config.yaml
dataset: "notes from a synthesiser with random patches"
arch: "convnext"
norm: "layernorm"
conv_stem: true
kernel_size: 5
momentum: 0.95
orthogonalizer: "polar_express"
max_steps: 23300
weight_decay: 0.006
Rows from block 12, named by matrix and row number. Rows with one number belong to one neuron. Each number is 128 + 32 x the weight over its row's rms, rounded and kept within 0 to 255. All counts start at 0. Numbers have three digits each. After the name is the row's rms in percent of the matrix's.
# fc1: MLP up (model.blocks.12.mlp.fc1.weight, 768x256), inputs 104-155
# fc2: MLP down (model.blocks.12.mlp.fc2.weight, 256x768, transposed), outputs 104-155
fc1.477 134:107168147129077148099091100133078148172146134197125129135066114115111180102221086113114099099093129120145118156101080136142126107046146116157180150139124090
fc2.477 127:157138148102101135178127129154154122138151127140137137068121164130156170125160125159155120131124190172063117132124151180116117128101067141104112141147125191
fc1.478 063:205146191125112129183075110106116122157125111134111122131139121151126067136150061111132133182170102090104111115089154114154176088125108163107127111154152130
fc2.478 087:159086171172156127123122150152152087151144075061144122135107119192084134105141160184084158110150123209163177161177111116101127122161090087160171115131100097
fc1.479 103:132100172117117157130083158118139116097151137147104174124137134123222084105090186072111100118134094096145136128134161140114079108135109134110153116125137126
fc2.479 124:102145107154122151144135157116104054112146134153088121068094113106116110156095161112142138114140114112111118101114153113159038110102120158060079097154110139
fc1.480 096:098128164114162090085134123161133105097118102093128159141130135113135193101078173165122133114135131136167060053081160114141093130187137101125140092136127126
fc2.480 099:148095172136077208162110078125122138091113126120125112107109131181117136159106122092132142125172117056138106186160118136160132080087111091104181082068117126
fc1.481 074:093090140161161173126085160084085131197128212130103088145103121102132132103137112157166168121136116096026154133095056166103145098068156092068139108101195039
fc2.481 087:146144074084142130101115165141086105145109102160104118133077151130120167155149142153094126099167079112116146126127104104097146099133159161143094123083135184
fc1.482 070:144181140153062175102105104102114140126125161061128129167200055139088071152089223114146125155150128113129120102133154152154141117169089084156132111136101055
fc2.482 089:124106058158160105114167120144130149153112122170117098163149188125102053147093106165159142086101171131081065114138205132138087117097094090092097087171140146
fc1.483 107:124066139145178108152138108144148139092159134087142163093082062166024136139160125140114107100154131065169099105188134139080138099168146097147071141134141116
fc2.483 114:059106145140113128086159175140132115065131146109137081144158120164133081079112136078202118132164119210106112150097137096104127117179176152130117098160149144
fc1.484 079:168056124074129103080108171145090121098112155132088109043103097100122137116123141102090121179164142185164110164124196101100140107072152176098124122125149148
fc2.484 098:098088140071112084156131161104148133110164159165143152115072161067136113123122087182119161126159112132135077112138143152101149112094122155139139128157140198
fc1.485 081:117146140164095125127127119127103143156134131137126131139152117125111127098151097119167106179159083122039162107104133186116129161137105107117173151131122192
fc2.485 095:191123168119166103031152150115143220088131109151117159129124140140146101144135205106093116125081148141105125132112136098119132119137141073135095135136108119
fc1.486 104:121178146121082154146120140146089144081122127141176191217138150122124100117111126116108155066125139171079130116136109194165128108227130159196133137122137107
fc2.486 094:104143107089171163149110126100179112087134099138117116105164068168173096130103132081133092099129112129103119178153078130131057084097121153114086120142116064
fc1.487 069:169160134067100134154127118159129149148165133135091139124229137092148126135192172134138045137180122123129157104127119093128074126124108145112086078149161111
fc2.487 094:105159155144120148128121078182168105112113145109165113117115164146151109110118107114173160079135154168112138152189157099090155113159108127157173089130107093
fc1.488 090:156103117120089109092081103102105165139137126080148156126121118108127219107176147149148132144095118104094102075157106160175137081143115090143139063121152079
fc2.488 099:164155095117160143121081154089091070133153147183076115131214120134099160127141093099151162117072151105117141127182129182197123114109100131124144139148102120
fc1.489 106:124082098106127122081134140083131127170121145081107152126185104124137143161109155137174148120066165124129129195118139167097144174138108096169108139154130179
fc2.489 115:104145144089151118139187128081177132103123123128137143127147130082159103029116102107168165160168121081137107161109212106125089141145105130109155130138186115
fc1.491 101:144133151167163152130207107133125137047210134178162129101098157115104154116123159140163114126107173144066155082112123142140108145161124119119150132094140134
fc2.491 100:159128131134123126135154181104086138151158147150096193123133146161087147103153117123107116116157144129104093135128082115154127153145157124090135148119106081
fc1.492 033:115117156096180044091132119126168149112175154131151071100120105144104114128156123129137132112118149118174101151132160148092165107128110165078193185145169134
fc2.492 052:081109145156157158150083151123164107107097114118170180182118149121129144178168115188197160147174065144099107148154139166131141061130125157113091150151118163
fc1.493 079:064111164114071101134169086102153137112108134106145111195157126125102138108137107145166153116103144171185169140111140122144122078053164153049182106140059146
fc2.493 079:117103126155108101084156119181175102180102128122127139112137081101084136099126127084160137171084205134137103091135113188145110143082087208166133136136134144
fc1.495 070:154084132148074163122136114085114143151125193086086097128127131156091173102122148113161115137116133135114099144158112145161119147085130167110170136142140099
fc2.495 089:135153113141133154110105114122161149103120132139217168089102132145150116100138145158136098077181173096099133098175133085096119191154099101121145144109165104
fc1.496 101:186094118160106159229117151180148146156105127177074176140142139139120140109133065115099094132109122131086122084128111115079093114099083109089144087197104140
fc2.496 094:150117100187120123142087159140067165125152087098147137151083114073097152171050104115108171111151099089154148101117142156159114115076123125099111103164099123
fc1.497 116:156139157145158113092117137161107199087129187144091087141164084134097102116133175112141129123138175129188159122131145159168083128109080161166158122096121111
fc2.497 098:216096120088148131120145138146092162209073112114107076130155143131130138139177079080088073124093108126117153137159084132137118174011103152090127094090108090
fc1.498 146:129124077091156126148123176126151095089150111152190095164186181144115154114137105072113069145130094078139127061158118138149111097107138100078139104132120131
fc2.498 109:128163107148150131121122163152166131075073103161144175162115176114139099132136128088168134107147101152127111138160120106144129199117131153157137162128119176
fc1.499 091:159131113184157156095154092119141175139062121124088146129187085129063057108155093130150108126099125140113086131117111118132114147151122124160105135154130066
fc2.499 098:059093120178113168100093127122101114140100101076075134077103144111144111053109151027141127111100108140079074110145122129113073115114120121104089162138149176
fc1.500 069:122146107158133103093117127136139074150127182171070056124156112148123122087161101115090132106157142143119176089110118138127081152146111121145141096109143128
fc2.500 073:157122081135097138057147165157100079167169106094132061183138077169121150201095137132110174114128091117117147156124154136131166125129129154156114160045107134
fc1.501 017:136093118114111081155122073109064095110179113140136129146079076138119104109069083108170199132157127187140122133122147151110116122073129153134088169130130107
fc2.501 043:107097142155141094114140130171137057136129102123127183166143188111082158253098135216124175161163135112101154060099181135124141101165132145102119144122106127
fc1.502 116:140211166210137137058167153084104126093038131096113162187138149109087206087109149111133052141090155091163207084169143054130115086135090124159120096075142148
fc2.502 108:149147143169076143093084169143107099103058143172179101092189121120107134190126122131128125147144114062129145098135090094110080191158089111118101088137105135
fc1.503 051:138080146191139102156121084151110160139108139141161140127122119070144102113128082100135189119114162154130110127117151088129099056153100130100091168116206110
fc2.503 067:095209091107121131171137183084100147160122170091096177150167157111134113197112140148129165140158146072151123123112135083118086126139163143114159150133143120
fc1.504 044:151082174118080170146119122195140103170116062130104110114180080104103177122138156125099148174195105073176068140118131144129081097147173131092083083107138088
fc2.504 057:087079185141135150122111131104149104093152140130124123133123131126135097203114170220143108176081112147128151131145143092157118140182195140117103092130173105
fc1.505 125:122101111160097115131115133099095111125127099173128130160159064137144097095148094141165088114098077113083116064125140084069125160089151124178074172149128136
fc2.505 104:078105156106153165167094086107186152106148097132096155127080112143128179147186152116149165123179101093114152124114123125097166120131092135113122126109113140
fc1.506 063:144144069119126179098109165158126120202125123137146104113127147122055135159168064125127122060107071043131181162126179108142128140153127173103156115122078113
fc2.506 076:055169168107170134134119088156163144152116172146131102140104139113065163093146094111124116095120116144145154149124155114067167093125133106158141186173136139
fc1.507 071:161110114105118171165108135132159127151130130119155092125113131076121127144156167096101140108122118077171158072111106118125089164135087141143149139132182197
fc2.507 073:126167122185082154067168191161112151115120194131183153164132123143102116042090134154202126083074205132126154151173120107176179093120107138157121111099115130
fc1.508 136:137121130103106150181116138122182097122057178190065119127151084122168149112128059113122141111114111132079058102177122136147140173110142112146091110090101104
fc2.508 128:133096152138087115147102115095140134126093128088166116141163127219098155142095086112192158170064096153125145122070112146076086121112158114107157129086084143
fc1.509 052:148146100118122148076115114202199176125122167157128146124097118139114165102147042075178142139144123111127174106159182083147176120115067151196110103115105088
fc2.509 073:139110135148121067157101198138099091114113137146121165161129075075164128156179146153081150094115144101099112135171149161128131131158131110126120144123067134
fc1.510 060:125062158182076161093117142055114109094139132165087085140130136159148118151143089103082095196117123143077157121068151132161141062111090087082179106128152133
fc2.510 082:114144152121135113110183138096074113131189141113128156144087147162072185103170205138094188145188130089150090160098152153141153179128154180091105133139118172
fc1.511 064:129135115127117082185090099106159125125186167157129173130126105113129068078147122093137078105091123170109062084139145126143132078041040126129124145127107128
fc2.511 092:147153073194114142122111164159118104110185112081088127123115109112081129210150098118151128135066127090115166129060145175124147104099148074117107151078193114
fc1.512 055:073126132149121199123099113150121138184130128190112094128182101142133160108210058133139122073166150179133140138112129147164138095127150113113185162166101115
fc2.512 066:153134145076039160133107094157187091171076147178134125155139097073107169139197074131126156170153126171067133098099143170123115086121109079137070148093143121
fc1.513 117:083174149140193192071146092125138126120154068087085094116120114130083082133084125126130123176131061124151154077140122173120147121147121104158080166071112141
fc2.513 099:124091128130097124110137125139134173147021159145108167135141197140123139132120094149164099141125086164090137150099144104042125138127203101147149152110077104
fc1.514 105:133171120137134151135068128126132155154123093136100079116177083110104112112172117178110155137203126164137146149115127143163092077126110121154121123115168134
fc2.514 106:108145119145162127110131095109096171072118054114130119124163139107157139138098122042150130137112141086168145124120159137107142140103075132131130095157080120
fc1.515 140:089105120106161152133151095109103162146082172155086119123148091119100122127085157082069135130146202126117149072089116155140140109121153136099098145113176069
fc2.515 118:122142126110118046159133155112154059107126094161162087150160166093168113089123172110157149191134056161133100139167178155160094131117142127110106175124144125
fc1.517 062:143168116112160168089113085071134103197106094153139068109199132088205159115095126117105141126161132136129106158083158104145071083140097160106102136095113094
fc2.517 079:205087158122104150089182139141152077151147144132137123093132150136136121129149149118109074159157095149127116113093156074087141077230129179079126098176089118
fc1.518 091:161093116117140143151106143136120117096155080161120107133122120176124088116097105094115133173165155153113121162116115087137117134052070134227114161097120131
fc2.518 083:143072176133181085161112138158175129166140174091057090115107159099122126151163125121138105152131157131132077131139135137126105129148086134141100124115180110
fc1.519 116:114108121102156047164084151081181154166145122190087090108104198093125142108139134146128125127133118148106159170085187095056098098122155089137164073132123165
fc2.519 112:068149133121116168077100135154086159169111124125127164189129103141121102092138059116193154124144097100133092098178173138136119114121183141103138136149103166
fc1.520 048:140144088138128193118136067123145114113087149134129086176135156153138091111133170136110133134182133198112088144120119180155077061147131192109213174142094126
fc2.520 075:113129138105089121100122128147065093078142157127063176185128155095118176183167125129150129114100097116138109106157125104133132101079129082189102127084140153
fc1.521 101:138169138163173105122111149139164116106151174150138113090137088171103157111096175093126097152125102121097123106118181153154167119114165089148144097100161165
fc2.521 098:179196164140151073098128164152121126146134092102161118117093159084081141092187159164146191163146131102157109121167114147188178147138141117088132116163142152
fc1.522 051:143157148076046127175123114121146134105129065087168178153133085079085146131093171125169171102085142109107143085121156148119106061151158126128084137143115104
fc2.522 059:114180134133096114124137163133094099164060175134153143168139157163082157156070107142155197171088189064155150170153099158163119123156110093131167096100086134
fc1.523 101:154114129149130104176134118072095069178132108200129135095159125139103112170098127122114137157212095066155139110110120113167133107189105129162161163143176105
fc2.523 140:097059143137142128122104104175101030123141103118154128075130114121150154129175170123145142119093116129156137127156127123119126167127135186134102111143139130
fc1.524 099:137106100148087091132091148164150111077132182082144131153116099096129169113121164118121145138133160095070153122116131147129084119188074117136104095104136049
fc2.524 104:110162119089191132119077085109108081195117189140161179106119125135145160196215087150067156092078145137139126100180143162135085155117098112097201131102119152
fc1.525 076:083140106163147130163116170192135137132069165092134204103086171092184145123085148095111157113117092153095095153150167119140132142104135139175134111136108130
fc2.525 077:129122188098070068112103093123135148093112087100172091152134132113126121095093127114151120193040140169162108142155062098113152071183148158144113161126105115
fc1.526 099:140130138067142138126080132094175117114131139065125102142084107127137153110110165135110154080079151059078126106126125137135110127158156119091107111107088135
fc2.526 113:157100088117080095084057132133154122104142096156096085125140147135133016173095134115076129109110119104112106151141151171145115132131117166105114153151108133
fc1.528 130:091147149137155119129133152151144109126116145098206114078164104149158147097117152137101172122167116110083116094178086095179133122185084160144112111098120135
fc2.528 107:124164127124144118110112075125105108183116180152145103102156099103151189159105094133165167071108170136160182173120093144114147154067089154072164107096119141
fc1.529 141:159133088187197102065105149157118080136176140077157132128124120113098148113135060147110137118117071106152173152077110121105079139135120131075147129157100147
fc2.529 130:050146116158156119123127119144146116135136154124133124139146132133120225143121133120014092096103107131171099174132135120089135181134109160113175210140109084
fc1.530 092:106139138115109134163160115109194087189100150109110085097179130084123078125130186142138096090115106110068127132140140145099172150142180096087138126100183146
fc2.530 093:065163126118152121140149102075153129138069105105163137147085140117095076123134139156052137147177142090080078091090105114111145056134131152121123088088142104
fc1.531 135:135073086104100139091078161170137121165155171080135178144143116122174134153004149126155133135161184098132142180197144168170142121103206159120100093154145124
fc2.531 118:141155099091179140104127155119165136106161127155119164126059143113115125118149112166113126121098168153161138056131140100067139179124208067134166194111159210
fc1.532 103:134135214104140199139158147148107085169140112115123142139114128112225088110096172113126087148058076143148154132153127132135056126143088159120140101137121078
fc2.532 103:119184129144140150075137108192136149160093092108156139057131177098146080124108125127109117163123107098130122049124166096116161116131108133108115119164086133
fc1.533 083:121144183132166163094100120064074138182101195116086164139173121136130113139131149116102067139144134186169169141117130130126119105075113052126162153096097113
fc2.533 086:111128144160183100154140125117122089123067091138150101090132111171083115089088142168136079101150132092130061119192116095108119126098119174078156118130158139
fc1.534 091:142166164057116158104133089097134116146108158081164134129112079117084069163128204093139084111101160165110098147169121134087132108129140160091161137097132165
fc2.534 091:137146174106120130144111134122095124147114175101159093134141126122108177118163082078124189074161094134146132082122151123196110129084142087092095109083082186
fc1.535 104:110115107163133040176160096121174105107122125172145117117133133205081106134136159118176131158124137087069156063146136138106178187079111202192127135129050104
fc2.535 101:121119094090092080120147086177090125102126104142112135178125111163104119087124094075088148136155103133197128154109184119099116190070117063110133135114167119
fc1.536 114:139166119123097031048095115161111145112139096147183156114123108137124086132146163093165111106094105093131146143125152148120143131195142154057101135122182152
fc2.536 115:072157137126150132131128120123110170096063144107129129189140143129140114127201139162121089152110083115139177133099090107142101157182151125090114128121109094
fc1.537 030:104112151125165150145123150156154121125073109087120075129113166154152144097129127100059125154204133139133102132183153091203148153143143190140206146139101038
fc2.537 052:106135128129098140139130115102153119101147124121157180167153120138163104220138089167225187159158101132174108088090168107124134067108143155147082134079139148
fc1.538 094:103129110104141162097144106154134121157150142166118185116178154152106111076141136099159102063125098169136093124125146103127116194181124089124130102129141106
fc2.538 084:081155151091141074094137140119129161098133096146138117109129079115100116137131095149122117165113136072138066066117117111110101159184136152124129117126098176
fc1.539 146:207107144229186145136074126144167086152179093102119138113058123153096144174123118084115143124168179079145145134086171141140030125151134197116084140115135166
fc2.539 116:140135150116108178145103112189144189143125150156130155104127140197130094087121173107152180089130121111161129159133070140149188078171140126157102133173123118
fc1.540 054:133157120113128124135152106067201082119155184126111115160108132063113137119131131101096153179135116191124093173131198163129118044149153114147138131138095110
fc2.540 086:172142082114131079096123149135176144162174183146143129150105108086138171124183086112164111117157159124174050174146158110122164125154135137082061146128160106
fc1.541 070:076128088106183137152111106129077122146119176122141109135070148154129119134127165106106106108116084155148166091104147129141132088126122146070142179105164122
fc2.541 091:135166142129193168128115173120069143126102149082134155126174131114172111148097118098179130098202193148184100095132154153087157181077097106184137079104103190
fc1.542 110:126121193216137143138120128156099081073110164120126080125156121108105126131134154118140121149092106148120091151100160132114115132142122039134202121168109072
fc2.542 113:114116099092160124112109113119098119205132113156121159096180147138147217160137097134071096088120079132126121094129107159161111093107088140142133164132115086
fc1.543 050:111125152094109092145142147092159088082152185117071125089149134092128116115133131100109059183153097173107182140128136160118115104139129128161132159121161094
fc2.543 081:149156132143181169115083161151149098122183083140095123121138103137149115129094164063139096137093129129161133088162149038103076082110101132079107161212132140
fc1.545 102:184096123109117196111120127084142147091148123111088106167094064081111133146110097128110139106135114074149128116157081153127139123111122101113140092032099110
fc2.545 089:114046105044199083087107107147102177077025178143146129121092157158139194113116145157155186138085078225103101117077098157106154145125163183165082165114111148
fc1.546 135:142168125126115130160114088118100097089139133169157156129120098139148145097182068122088093127098098161152139084121106184152167141079127152113107135133107147
fc2.546 119:159147157127107150173129155114147075175143125108133120104162080131121149101126109128160127180109095070117143136086093133122121115133078088107162149163165164
fc1.547 067:110103132103113169184177129143121132122113068095172143142130072075104084127148160153166137076165150191177115115093122119073152135113191142102122104111137108
fc2.547 084:062175126157105096167121100152093140122121077116126148103092133113127062111165141137168167152193149115136153067099136130131131070177101085124129055157131123
fc1.548 062:129099194140089111164139064157108101150139086121129108134025124127139127120078150136132126125133113128074142127139187127094098192130182121186133145134124109
fc2.548 079:149140153103131129115097138157109161080092122119163075098150167135149073148155147142176120112193154095136099111102138117094109115108099050147133108176149164
fc1.549 123:127104134148134103126159142159088106108168124168157094102114139111143103129113114118091085097046037126124084135140116132130112122126118105167183144163137108
fc2.549 122:127146090156150126125132121083078090202102131174141162118212136130140127133150115112122093103122133149133150122127094150150124118140070145131130101085082077
fc1.550 108:071218113085112100158158144144104079109128201084109170099165123128156154105188150108155070186154113099151158151216102117185115126107106132101103130195093087
fc2.550 130:160116071138147121129102080070138110122092130153158176144157139136156116074174122118141126154070085200082133122086137124115098104131116130128130112129137112
fc1.551 139:139085137215138161086135143083118117099106159145165096029153144093133160151177110140141101095111108093143216155095139123120104127121143061162137107160163178
fc2.551 117:155133103102160149146154115091119132151105139193092189141089158129089172125146115156131143129146066171138065170139132109160123133068119157148141091149130065
fc1.553 130:044204186148156130142148137143080141150132110078128122134054055113177139103134114092134162211154188129141115101139127121123194107159117121067141138137112108
fc2.553 106:126113172126139105130132088122103117127123140126177062111123150156087125092083129152144130078072105098105145132112110089105134136136122123124120109079108156
fc1.554 165:106117147057107111170178115106129110083150145113072154138158104127166125146083123116146093148158082153144072051132108175141153153155129046076174099088149079
fc2.554 132:120143075133127108110165133124093152086092111118121141201088101146185095128227111119167086122167111178107128169140070173148145128154096170146097083114130092
fc1.555 079:152092113092121157150093177119113125141139144101099166147099086114133158075069120140102205110140159141133154168194156133177155143133128137118139135138150123
fc2.555 081:152176059121079122135184123101127117111180144173164143141062086087107153126139148115122121117190142206141092182130126107075109117140131089135116196119154157
fc1.556 062:122145199116071110101071155125177118188122153104170110126081112152137160111144101137176100135183117161093094120094166135116091169172115154171147091132101161
fc2.556 084:132158123097147130164129179166117120146121146168123147086125164137145157126122147123121103161106120082172094168108149117171093083129111186138191161089084118
fc1.557 091:146172157154133068110102146163118084127096101138090091104087123131114169157110104113187164078128132106120167129068162118116100160184155133134208126116142134
fc2.557 105:097120137097113149132097121122111151155091121097142151108114123100123126127121122114116234108174108117088069080138121117134167076157117103124151117101122072
fc1.558 138:117078107143134154115114153153129121161154091059109152099170141118085161131039115099163187104098118156142112160166123145128127124134154094112107117176117108
fc2.558 127:109135120154138097131132092169114126155189129135157136177133131121097105148182158101153107166112149139121108156147141184165168141107074143109187109150169173
fc1.559 079:110103156155093136111149165166148113088125115089142107233141161125112067108115111104102111112095077153132138157121059134131096126140124155118125114095133120
fc2.559 092:105142079122101174161099081110134143174103135118119047211105092090169108191123103093117157158114105163130056134142146123142103114123103120130096135146101098
fc1.560 066:134143132138095125165081145115097138118090165149091139141175132131182181131118187140074172131103132118137134137177156141159145040190097090125096109107038131
fc2.560 085:081137093102163164096156075116133143130177132182129095099131127119121105122151133113113128139126127142110118107083085113146191178115166120143089096173148124
fc1.561 047:154048137092170080105095124138101130141078141146156177128148149156083100116067158109167095138131138074103113138111171176127163076154116093117205085109141126
fc2.561 077:098100142141115161124121113160106150150119156133104147089125176135152106140151108142156132130154071134129097127145154135114167162149167118107107170130109115
fc1.562 076:085081089128107104122088172143114090094078156086077125130107125135163159157184097123073103122081131112049129165134143114086101091131189150135169126127117075
fc2.562 100:175112104166152151054152119160125152135155146153135123162143171144109184116200122132104089150123171085155133144115070063112109145147115138125158166068128062
fc1.563 117:149140144109165093142119117117150158146126116139119104156071144082117135106114057138158132131150116088038136210106164070134185100083110134146127147140155101
fc2.563 113:150122134127148156141065121163122114124110145107131163210144102092129105131137151139156103153169063100147140169107093156115186133163145101095145122102176153
fc1.565 068:082064090154129090108125093125144055154107169111133161077135100112134124039135151109163161114126119183078162129155121129131118138100135145107124141138116088
fc2.565 078:154122126136137131087167123130153117103142102088094141134093109160146111142119143144151167164140137077152135107156196133120140112165132100215154111115169058
fc1.566 173:106127112178127099135168150143111112145039143097093090126105120143124147104157113056163116120174204125166145124104180122107090164112088221104103153100126122
fc2.566 145:226163120140150133132164152139109128130133087137108093138124152140165102152099161192091161148111112135148136148179131145121111066194106135189123133128135180
fc1.567 089:146138091129195100138106124107148120128146066101157177069110107075169163123139172105211175160121101081126106080126188131152105124165176083108055137143082197
fc2.567 102:143159098131113113195142159102093073098113198128096105121182084111143190191152096127169056142100161084162123137126180146126093130099145177083106141128125152
fc1.568 128:120121154095111147080147104172188103131151125131147073131117031096118142119107063091129105165100190122206094112166096156148136140169127159113114167080122136
fc2.568 112:061090094139165109129127063121071068192164110100125078117162109117171114120125130160151134089111125117101213084151072154087101140118130102138128067103108165
fc1.569 135:111177173146106082068098112166141138136177152126200087149116184125091107140101112099094122106114046144114178090223122120078090136112114094060172120066116113
fc2.569 119:170114201175126128156156171137128097132118134109149144095104095153120162113103095070134137168183124125135142121064075136163141163176129117176167135082137189
fc1.570 048:134088165104123143119103179079083079092101111110098132113172150114082173112139116131065126146169128081112179124173110105100099055112193160125148144078092116
fc2.570 075:122132070161128122069129112118128079096126099123145155197094163110200133093102081150161116138098163172155166126105142077166098128155133137107107156072124095
fc1.571 073:061165098128069102086095220140148106160174092131185113153137097098171142119172175087137121092076098094116172156149159102126142128110115095159063112114157155
fc2.571 083:187134102119142207112065094078147110141134165075089168098099099110120154127135083125176065163126069179167106127188135140088144071106101112082094151131116092
fc1.572 143:148120153166129097157124133119162197127146112060143150055090130115104199147144118142122152137170203095142153151130168171137143078142121141098088112130117141
fc2.572 123:177139165154134148187147121117111147147116104123181105127118118120119136127122130076093113090099130122189086134118173139139157136111087123100106086107126163
fc1.573 049:081128116133077128117122121129137141135159096163113153181130132083084137136111100120123100074150164180110093119148123116147115105129148103123108141062136186
fc2.573 050:146141085087151148137128181174175161113137092148156079155115153189148119146115128083178199131157087098109097143130098100135073094134168166152087094103129139
fc1.574 119:114166134099113178040161116125107134196112132086130104134135000129090128112113190115118155071188163148091159164155141109144188131107072193161117158147137146
fc2.574 110:103144125140092120125159159139092115121155145119090147160095065148080135127167096099106173101172158169097187116090107119134115106104140079098071048148148112
fc1.575 166:134121106153110121095123126113122145144184115086085115088131085140148130100120147127160198169202076104136107170106168084138077135117055120129121149151147115
fc2.575 140:156140157106164089138096112160153167146176142110091161082112152154157146108127106101120094146152169092146133150091108081117087129117114148102152081093173053
fc1.576 103:087093103189119165122144148198110084128085128136114135131147099091186110128129110133124131156164147191096108096088135140110109094153072114080104123160075152
fc2.576 099:104112119133178120132190087107176165117134141133109097182106120123159089167125136060137143196183119069119122117112145106102117158152094122110109128110128105
fc1.577 067:120144119112119154123167088072147092124105162090075070137112128200109151111127140153125127083154187110194054142146135187146138085104125153115147136109105130
fc2.577 076:155132114174082137093062132082061110123124099107134108141120100068107148151170125174145195145115091085170097147106108193139136115149104112135063122155116094
fc1.578 077:224096114166125105137087143121170170120132130139111121133106140085081096129135119112098122099160165112113106136135136135127058116133089117186117111094157107
fc2.578 086:166139133131148181141106186158106100126105127080130132145161123110148123076054184141100094157108109126171105135138122091132113087102166159076109116164126114
fc1.579 080:164124104088131113152088082097100105138172147131158163122221109034108094145108142073107087131152084154155149099092163136191160178131122150155170161143137113
fc2.579 101:079147121138132137193084189168080115120106118181173179112131113110166087134169137132182159086165108130220125107162105166087134148171152087155160115166124127
fc1.580 079:088170080122111063083127135059142113161125111096161097109075119155091217106129137140114171121146180092148023095129165125144130058138104149204121134138070119
fc2.580 112:066158127100153143122119083119101136105109146163144111121099170121138107126165123234141132151088129162106169113110120057137138100207083146167068126140108149
fc1.581 128:143140081107080144136135076103151160120153141082158109153137118152142129145204160122094094145160138136065118058086090189114088146128167105115147109077170127
fc2.581 120:127134136100143087142167191140137171100191157139154140132118123139138135078066096130154080161138125139183144057152151115126181125196110146193132150135092167
fc1.582 055:146132192110098138160166171082129158114171120162099131157124081110172117160095090113144153188127188121122159096164118102121154128086068087116126098091103143
fc2.582 073:140104080104103052164116108124099088127176139122141111132130102067111073168104087143150181137136114158128138150115094191158081122140089138132114098145120141
fc1.583 059:116057097097144136126066159136162076203158163110117171084070124158185162167096138141134159154147142102089158159171111126140196126146146141119136134090144113
fc2.583 091:189118092137137202101135116115119047170129071104168142095102198118158123088129098132114107137128109087157163124107152110116157118119188122110144137103077136
fc1.584 078:148087168153089119146148143122093073113175063116136137099151148126090142126086123108146129160105096108073153148136115106042152150169147139101081168138097123
fc2.584 099:130140124115151147164101101151128094152083131134145122134183095143180156154167129128151111125144084093160147118142141147112121140146138179143173131096132135
fc1.585 036:170137177156139169164106131098069142141113134134117085076138100155058154116113127135119156119160183145102084114130181164181107142072123158112131200181110124
fc2.585 049:149154099148078107109087109154184135165102152108150140113083184125156125171145078074090145174103175111036147120155130122128106133128089166132124137041143112
fc1.586 094:127166084127115071133090153148145113175150183142166144120170121119108111131128093114154149082149085124098182117105162159093110069099128190066104111132132119
fc2.586 092:128128078089097149203135090118153120080095153124192096134112084189183124130103155109165104107154084106076082167148147174129146126147175132173116111179098146
fc1.587 085:142115114113105148128122092097109180156145102147123143169086148134103130117192127104052154200115091138155139062101122151085104129140136146120156133126135101
fc2.587 083:152124157128152116111118165087155141078158110109166165084109212079162176130140123185129117129157103113122159149128146101183195192111139147159123133128122138
fc1.588 069:118170117072111102153070147104162082143144179093127113131105143137102127124131102117158067149108143121146121134151141180122152182108132141133102035151146194
fc2.588 096:188114133133136095124165120125140055122119113152151142141118108094227110131065144133120107044124079101143144114121126130088104137122109135139084181118108089
fc1.589 064:114113132112109119070059076138113099152115116155132176085102130117135129103103203122103110175124143083107158165160147171215175115158117129098197090109169144
fc2.589 080:138107118110158088108178160147127106109137133170163153151112069129163075115138149111123133109118127162160109114119187105080165141097161115157177112126089125
fc1.590 055:077075127096094147128103110107116199164119101139088074147144109135073164148093088104081132143121186138122115113092154142075094138102144143127098131093104125
fc2.590 060:194115151104111112136108121129117115135116076157083118192189092137105152132112112127115160108109125184108121076147165080143121118112108110119094153120165104
fc1.591 110:125125147117125138099141119152129095074164106122143138084111107151135113080104119173127161126137148163145169187119107144182162157131151173114128197167123089
fc2.591 109:151126090148174171152174112117134137119181073149100128107041137071125115097076150116101115100175148127115157112162146071136155111156131098179123203132104132
fc1.592 050:155093143105063103158127166117175128138105173104114173166110124092177127137158112091194130137176098143118201105133079115121146131139139202124142099075124036
fc2.592 065:110096080188137112183096128084101105189120126136114151081081127114104174197132094101086118147098143116161130130112203109156115124108086154112179121123105106
fc1.593 042:171077164133100138119113125124150063096144111112139179114172125114125109131128163142164129104116106143138145132137168138159157101098113145149156160149092127
fc2.593 064:117148159103119101151079109172091063178121142121135104115133085129147150130123127147088115087134120171143146107134101122113086070156099136111143118099112108
fc1.594 153:145165180108159154126125143139124199172156168130196098129126118113119080175157122056139187097122116073075089092104093137150172149102147133151138135149100095
fc2.594 116:135083099091153106174175074129124131133192139125174158096108150105143150079144126173146119074142175112088119129099041122101141126124143104187149124149129174
fc1.595 167:129136084150132103161082124160126168120166155153190079210153217177079133115169108141152135073089084087128139145142160177080160112150147170136096095174145095
fc2.595 144:110147170178141161121111118104140136155094165142149102187154084132117143125101139131087127074065141132082141108151084167134094137105151086007079106123095156
fc1.596 104:146136165136149168144123136152141121098127084207067142152119146088184140096078112118174065209088098147094184099121108179082128102103128126120118144160077080
fc2.596 124:140183147116088120165113092128158034149165139068117161071152092093102189115135101205133145058140078150124154123114171196133135121105092114073131133102118150
fc1.597 120:120127106106182127114135121119107091102105142149137127135113082131089174116095118167143127128118106192113141095134211110133130143121169128154106121084125153
fc2.597 124:195135132142122087127078116126161123155163158139171209101148122110160173111107142138168141067106153132120167137069140156125128118163166084133174132133110135
fc1.598 123:118143144081103127108151164130114099130076085093143120100142176090087111108108108108122095080124150157077119194152133124121187093106132159132135107109122110
fc2.598 120:129140160104110128175133075097082125088114114105149110157145133120101175129095123108055149016084087136155095076156134129117140116122177131078119112095038201
fc1.599 084:109137085107075122161109101137104119173084153094163158099118146086130157082090125097110156131064162117075073088107135146131100116117101124145180094094119089
fc2.599 101:135125149153062098144136148128094122151133086105084149144146134166198057191154096154104131068090148121100112099111146094079129090167108161169167101086107104